config = dict(
    image_size=32,
    beta1=0.9,
    one_sided=False,
    adamw_lr_other_params=0.00087,
    steps=12800,
)
Rows from block 8, named by matrix and row number. Rows with one number belong to one neuron. Each number is 128 + 32 x the weight over the matrix's rms, rounded and kept within 0 to 255. All counts start at 0. Numbers have three digits each.
# gate: MLP gate (model.blocks.8.mlp.gate.weight, 672x256), inputs 128-191
# fc1: MLP up (model.blocks.8.mlp.fc1.weight, 672x256), inputs 128-191
# fc2: MLP down (model.blocks.8.mlp.fc2.weight, 256x672, transposed), outputs 128-191
gate.503:125128174137133108125103157182092153136106108132150199185142146132166153122109060118133191099094109085124099093103175025092148099139165181173191119146197175153164140079080159143150141133112195
gate.504:102106138136190165195076113131125118104151135110185123079099133133102120131143150175108126099168189103083124147159132096119101097134111072137071130084143146097131105116140117096138129144145062
gate.505:136143091094170162161101086123146107099141127129156157148145106132135054120102114095131128113129160146133133123124136083114121094127096094132065118137141133154188145138142108119081109139130152
gate.506:123146132082146137130110130104115126149156150114193101155114150151135129123143135155204172128146144113093074100112126087139125119123102122120138114182088168132066177124145114124141148153106130
gate.507:146107131117086152092123131119122133141128114128133125117108145194145105128135106132153151101103173112101143103101175081153112122111147144087084147171114131130096107133145160214104131103136104
gate.508:168131087161118157112047179160102113159059053221074074162087177208139157139102163089125084130101017130129114089108046077143153072120221106129122112075073136103121079188154039139191157157205089
gate.509:104167094136070074139121106088211089054145134094085106132131132158142184117134175102118092142163106161104130184095157089138135114137128152138086122121123145150135170149110124162140153147113123
gate.510:119089165160171086096143096163102154103134139092166121138148155133133104123093103174116103167158125129137114097166151176093094082139098099085096128132152125138121084095130104112140085175136095
gate.511:147122108163139113177143125114108101104130092098102172133046153123124136095190110082170121136136144115116120110089107151128136168176102168151084115164156127181074136134096109114124132110135149
gate.512:128186127182159017110117105093203102111071109090075170185080116236148074093082122134155244154118116110138144091119137156163165098107196079115135111192080095148108133120132189158065102149125200
gate.513:121123153104140144157109082129094186123135157128113172104106067103104131135158213129161104128182110148254142115137137166125110139107131156097106121145166099093142112113138117144107091118186125
gate.514:170121116070072150107160168150159108106125095120151065134138147171154093116129085159144071126132114136107082125138096103137123107170109153138128107147129130163111113116086111082156092150084152
gate.515:112129116132107117166094105121126157154125142109170136144119129098103108152124152110140149153140095105123104120148144117124114133115131153121126183096175156131094143112156124137131115127175127
gate.516:115135132145159097171142114089142131170165147125092133134135144121155174132157155123157197192167110094092136154062105149085084166100111120137175161130103140155109094120162088113118175140117103
gate.517:117117133119102121111156130125122139107116153131158192139127137121094125129127143156113135106146138114100096131123147115118099112131158126143137130146147159136148120129107094123125113153126147
gate.518:101118140136105088155146128174112116138085090093064135142102120161150150160137127152106145113152085138108121073098182151160073146146171070092164134122105105124149158153111137203104154193024152
gate.519:136091075127114088129107104114136159154142167111089080114111119083124143081088162085113097134128096056172139124104109141186124072131126125156152212146141137090131114130140153175123138127127130
gate.520:134168111145114094120110133093135143102096132103146121100095142109092170123168138115130135120114130115127126106089078158128124121143123134132164109174157143119140112132127099115101147123088111
gate.521:160129141126096083107071125104108143148124131146144113161111149082104123129100166136135096160119098150120149133139171084147198096132168121080092142115139164144133101137106136172105131115127128
gate.522:138112105178123082117152129133100106113110160078107170139111153106106178121116091128129057139081121153120115202112107149142107090147168150165159136114108123131208105144156123096127141150127140
gate.523:165082165076116129158144123066074202144195215163171120111127130160087077102111155144101108150221170100207087135195147137126108123038114196110090102143158116086089057114095109111146087163189015
gate.524:162109119117105132162123151109079111120107146123165154176101098108114145124121113130137117105148157149174151159190165104125093149102154098146099141118147134097149162114171121072153128103188106
gate.525:117133162116124106076072118151132130121165148160135177123094104089092106161113127137148137093111135130111119192092163117149132163109124136131137162142073160105133131129149110153146101149163109
gate.526:181103072125124119139030071159117108106128159113080087136109116111163181180178092139210099107127142144140112096074192159082156204101153139187087080101168162155167142115120151097119098147203102
gate.527:131163109125138106132115167109151097126142072091122110141139151159154093142115105093171138108144142067094109136145082115118166117134119124131151149103152130155104137133109116159133120078141128
gate.528:114121213226081136103142153161160154182107137158113151164123137061151197095138184128136185115117102146156153135105098143116117176216109172184173128111126112169139124114171174138131114105106161
gate.529:148081183151104152132094148132128117118081121161110152134145151065129117116146136071123128119115159102159090123125161132114118088131162145101097104149112136151151128116147155134130118209145115
gate.530:139163147205153115119140160107061079110151102136168159150166146162170112107072126084094150137109156107071078075155110121152107117162152078185144109127156151120136111077127105107122146130177120
gate.531:162143144189255124040023134165051255176183177143160255255097143000145069049111054210175137086102172044202052109228246211000102098055205255167196162094255101164117197000111135040145032000225039
gate.532:118116115140086090068134152155128103119043100162096125139126110153142135153105118137061101118098109150135140124129163155103099121173131127156093103169171108163147102161083141143084087120113179
gate.533:110099124107148143062110088152138163108117111089169060158121145129145138122123182069148164166163100118156127110145165128160087157151138103113081110209144132123082079105064117134063147104139157
fc1.503:184112198087073209196079150172192200164220203126135231181122090033069095149061040172124220081105119082255097114099134090039050151169188248130235096052237096188105076090145103149141071123151163
fc1.504:117112136141100117125133109150134069099124140114163108087116101164176149144155134189124125142119145154115159082118169113077136173151110131169109119128150151147102134147146155114100165104125097
fc1.505:128143112110162134147112116124095147093139125126120138108125113175102075141056162105103109156133135152151135155113081090126142091110155093124119125145160118139145111137130098109126120154116068
fc1.506:165136121119106163123161132086159129129094148133164148113171138123124129134159133119094137119106124116141154151143124157115128145123117109138106147154096114103127141168122161108108099105173150
fc1.507:083114171099167113106145123176158149138118126147102175118144131125153119134129082121100147135157129154144151106169127127119124119150140108117096102143080144124130129086111160138098134138128103
fc1.508:086071173172116099152199102102157061113186141020217164112156088058113035126168096094139109107162175107182136230148205170136107081178000153145121170203119147173144224050117197134041120135036187
fc1.509:096171115095115207115099180059184103081133079102079103158100065209081100178094160127153049121165105146180167106140093145111140120145103183115125127167069140089116209139098087158116100198119194
fc1.510:145086154158164120175152107136106179093131117069195116064161144111099084117097127198075115141184131120096075117129131121076113109156109066146107108108159115135115120099100063088138120167168100
fc1.511:131088137103102148172150134144112186153154112109116088131130110132127081092142117146177107133072138168166150181132191171117111163155098151121124121141122163155120146129132148124150117167122108
fc1.512:140060066091093232139084157114071129100172122195144111134168141024092157094080191115120000118153182163159134166169191108104073105146074184160083156091170128124143121125123048129152097132115084
fc1.513:159157138045112140125123176127080196143144074152055113104162058141153166065160192174074144107162147119139156219125116168108197179115121176135181099105153148126156129148128105133154120109142109
fc1.514:118134097146092126165111118106185104125136147113149093169138132082068093125176101154143108123068108135085127084115154097136153069154153116117104127112157140150122114133130110067150106139088138
fc1.515:133083123147130159143240150073165105150088071116120161124165119160131193136117181151113141143116073115108160176116156145147178120132103166093154073200151087145149172159107167191098143106110167
fc1.516:090149124127091157154134134109101135146132175100124127112108117124147204130198125146148160187149123094130121081121121144088111166122141140137154121173098118129130087097196116131087120081157141
fc1.517:119172191117159077130116184121136170181080114115185116156129145071162171138185150098155163114153147223114170133176162119094136112165090128111142173137129061122111135137107121181067147074164094
fc1.518:112090103145124119173106091087119104079154179090101080136158120133100154142143136144111097178193147160169117148134135117121106109121105103116059152104119159158118151153148101120077128149121080
fc1.519:144135126108134148100163126156156127131134154071158159119180109131148144119123175115125134156137183132110148161180069114092123158127149133139111172120167113171128133154125134157180101120154088
fc1.520:156090169105147106133152173175113117134123134121149148144115177142111097119133080087118127101106154111162162114149156107115139082154162141102163069098169175181163115065089101175196101138128174
fc1.521:139134103158207084102108097135131199108132129167117128177136136106127066110140110107125129134125130117110153182125076151127126133143057114118099120154146138164126102174113089132125169128098147
fc1.522:133085115122174162144154136066084044108161109123168090166122068159134051102160111129142130142151141133122148074139164087141112122184112148080132133137142114127119156146123131113101145134088115
fc1.523:169088133051109116208076050152069172137203173176119145101154097081075115097115145144102159145186179134249130129138177203092091135087184166118128056122172150154127122176077095079118145092199072
fc1.524:118155119123151152128120130102214135103123116101088139147149137151125122124149084130120105138108080171088124103108147104138129118107119106127099134104088127142112084135131115179097121127125145
fc1.525:141111129127137104104130137114093124169094134079109174126131119181162089109124162098130120083151063173166122163133109142158123103171085116118141125110065147115096098110119135133148110132163133
fc1.526:118194098183108069107129122165170084112068132111126103179149176192133103086110063084139111118103104063123122073132167102120123089101149137121115190141106141137158131132081133101122142194156186
fc1.527:107102157156147129125105143128113073148116140171128151147105116082127136132104151084111194081181164095164099142122132124115134104130136126183180146121153127090120081150127164129109111113165160
fc1.528:141155138074162141166147096156085176126133107162104154106175132144161100098167121156118140128067099123124150118128132124082176128094120115096159128149112137113127113119093090149145145176157108
fc1.529:111147106111158111110102136144121165113130123106118132177126146147149157145099094171103153136143185090102172107166149150116117111135168122132136173102152123154163104076068114155100138090114124
fc1.530:138152118124167131155201139169129104109191088179123141150136134140157146131069162097132113100074118110095135152068110147160106173170154093172124069139144131102147114106121102163101139104146126
fc1.531:118252051109052078022255173131228000145065032082024050084156195255247181098097151090132082133068022132000225077072125103255177189244109037123080110255000104110158195203139097232108224203000255
fc1.532:126146133097107124137162102124140094181129163075154085090178087158131112095148215110100159125109119141071115117116138133125144129147119115089114124148096158116109177102126157119117148171107111
fc1.533:143063115107130142114139121141145133110128147106119065148126148105139134157120206094142213178172104121133129089145148203100073155158149125130101136200152094138122100119083178124070128058140188
fc2.503:120144147127170123147175144144167193135117129131199140093140095129130085111043114130137137152157115121140070194140114103149137174093123161124041058169198090123046142134119114154164147168160071
fc2.504:165144161140152171117091149150099153204228096136143182190156153059165103177086035094171175177082148055118023038134090137045143075085198098113175097099190217131143098071112111127117147143180158
fc2.505:128108126138144102125136178138126144146124102113128145115119108157114159130120127162104122159112141116136144152116093193116187149156155158160143156161161079134148070144123134137135164127081074
fc2.506:156107133133150121119139153150096135097131142091182108147123146140106094137100130089174138115124112153128135144135167134128109125136160181091114136106162110134106112073149123115089099167129142
fc2.507:151100138139094169131103141102100150136113170135134127081125092135125114145139115125179144089145132155102165114094130139112100119128124156145060116153127151126098119158137148176051131090138127
fc2.508:134150039090087127134058200164119167139055095197084156120154216173151158077168130136079135091077049137127129100054064109158105142129178132121168118191125097094110116200139049214199141178121126
fc2.509:230139126106164186085146105089083128108079083023143191159233129088166080164132152109114098158156131107089093023061107151075163155119188098162123118107128162121159122168137060121160142131161201
fc2.510:126137115130084186088105179097046057135112155135089156194135175144151108143117089049142125110076188126136083043190112106179121163102161137133136115139143212130099126122134104122150123130120155
fc2.511:126153151090094171123167106114151111140100146140142081125113109172157143105159146134134105170144114115111089097106124177130123114103161101126102143088118121184077127147145127123082121117126151
fc2.512:121233109083119024070143094130154181109072138146152192087119098205143128156099091141075202084113021100136137125116086095207185141118110092119145089203057116150100114134075142180094121130079141
fc2.513:119127154128119122149095084179101108108138179128140184116082117084101098154114117134215138161098115121199104051145103114096088167138153114121096124155175208099147098062129144106164116148178163
fc2.514:141118097138137136128151111149138123147126098105132123113109169123113145156117148139175124098109116121100139088084162141154126150150167134128151112108136138108153170146152131154147158113105155
fc2.515:143112181209136135136238155104165076125134114102121151117145102175080152168099169161120172161175092169075122136141169079166156038108145148083108036160167101167073153136073119171163154070134066
fc2.516:147133136087127143155100112103160130099119172129119128122116122160118126109118164134113100095174123148135111128138170057156123049126103120101134126144139111144111140120115165153142145117124103
fc2.517:219100132126132125125160164153045152063142088076145109123054139136109084095135111080138199144118119147147076135201137163135142081094099066063146165069054196161163132159192106134087152153138135
fc2.518:108119149150127147074134166130108127150094084108143160149096135164182076128098074114137126133098073144161107097116164149130129124142142077105172122121121182140129130122146151107108122151125158
fc2.519:152100119152089167123124139111081121134125140127131127125144136116144119108122131157103108120161081162113102146161154166194100095115110111154086080118074121106103079133134181135145150173160071
fc2.520:099110119181132126141109050096110105140161130134119159111133137114128105128160106133133096091147140102108122118082140137146075180124140084128094145111187138122118135111129136106114147164163091
fc2.521:136091177107121170150182166147103082152117100068151179134120121105148121193115088133173078166143141099150099096154133092064126127104198179114133157123161152106102171096154200056103059125158135
fc2.522:135135104134107098165106100172175106160093174102087175118164120122119166115077153102099064139137119164136163164112164135180157119123164101144089124149069109152197157143126131145165099128137169
fc2.523:154098164144178129120091109126000191138126138166212181162104136069132107156107038147176193202051169078121054087185123192038089181136211089183226141107235243074157121076140118034188130134162194
fc2.524:137125119135130184159148108096093174118164144108109139158149172134139087137139117127131125154129124123134114117145154129089105078115145100131142117089136191112142091125133117125122132067131131
fc2.525:125139093179146165163105111115157127138115123144104054167126154099119132120149135114145152145119157111089145069125136117100104105097191141142125111136148100101127104125101138084139166136134142
fc2.526:100127175161106126083166174110174117125128146144160184140176170099098095064070097141074148096111127147111150120132159068162151079108124124072172147160085070108138120141150116189150131064097158
fc2.527:094137095120119093096124134099104146121089158131144195144108136212115171136149133144133151095126108164126116110081120098095151117202136098117159117092097116102138132133151150133115103119166166
fc2.528:116083174144202156074095103072078067122124161126162093191103113109134108111091152165116239112117198148118127125183128191106099166135131160144110164157196137152131106105166119105144133097164167
fc2.529:160120162113132119095136133095153095160098126109127115115123103133086166138157115186153128098091119124108125122095096113143093169097124165132170164128112092139090085132137122156122133077112116
fc2.530:136108121099143061118129108138152157125097150088128176112115133109106045154089055130138121122123103144163103137120122165110175081147101132097099131172154141077131135117162158136169134094136152
fc2.531:089164053105117000031119208220152069182109106076058169180166234138255241026140176171047048128000061084157224125028127051214169138167170092036239203250000116069174144140083087145124232116006217
fc2.532:153098107156106130130136134125143134114078090151118146119123109140148079112113139082097120184158149144114155164155104174157091096146164118112111148145120170141127142158118117146176105107142123
fc2.533:088153151142134107147133116095151162133172112160122127106119132111162135119172061147108121159187147140096096089133087109182172084107120120117135121058156074112113172103165118117140116100111125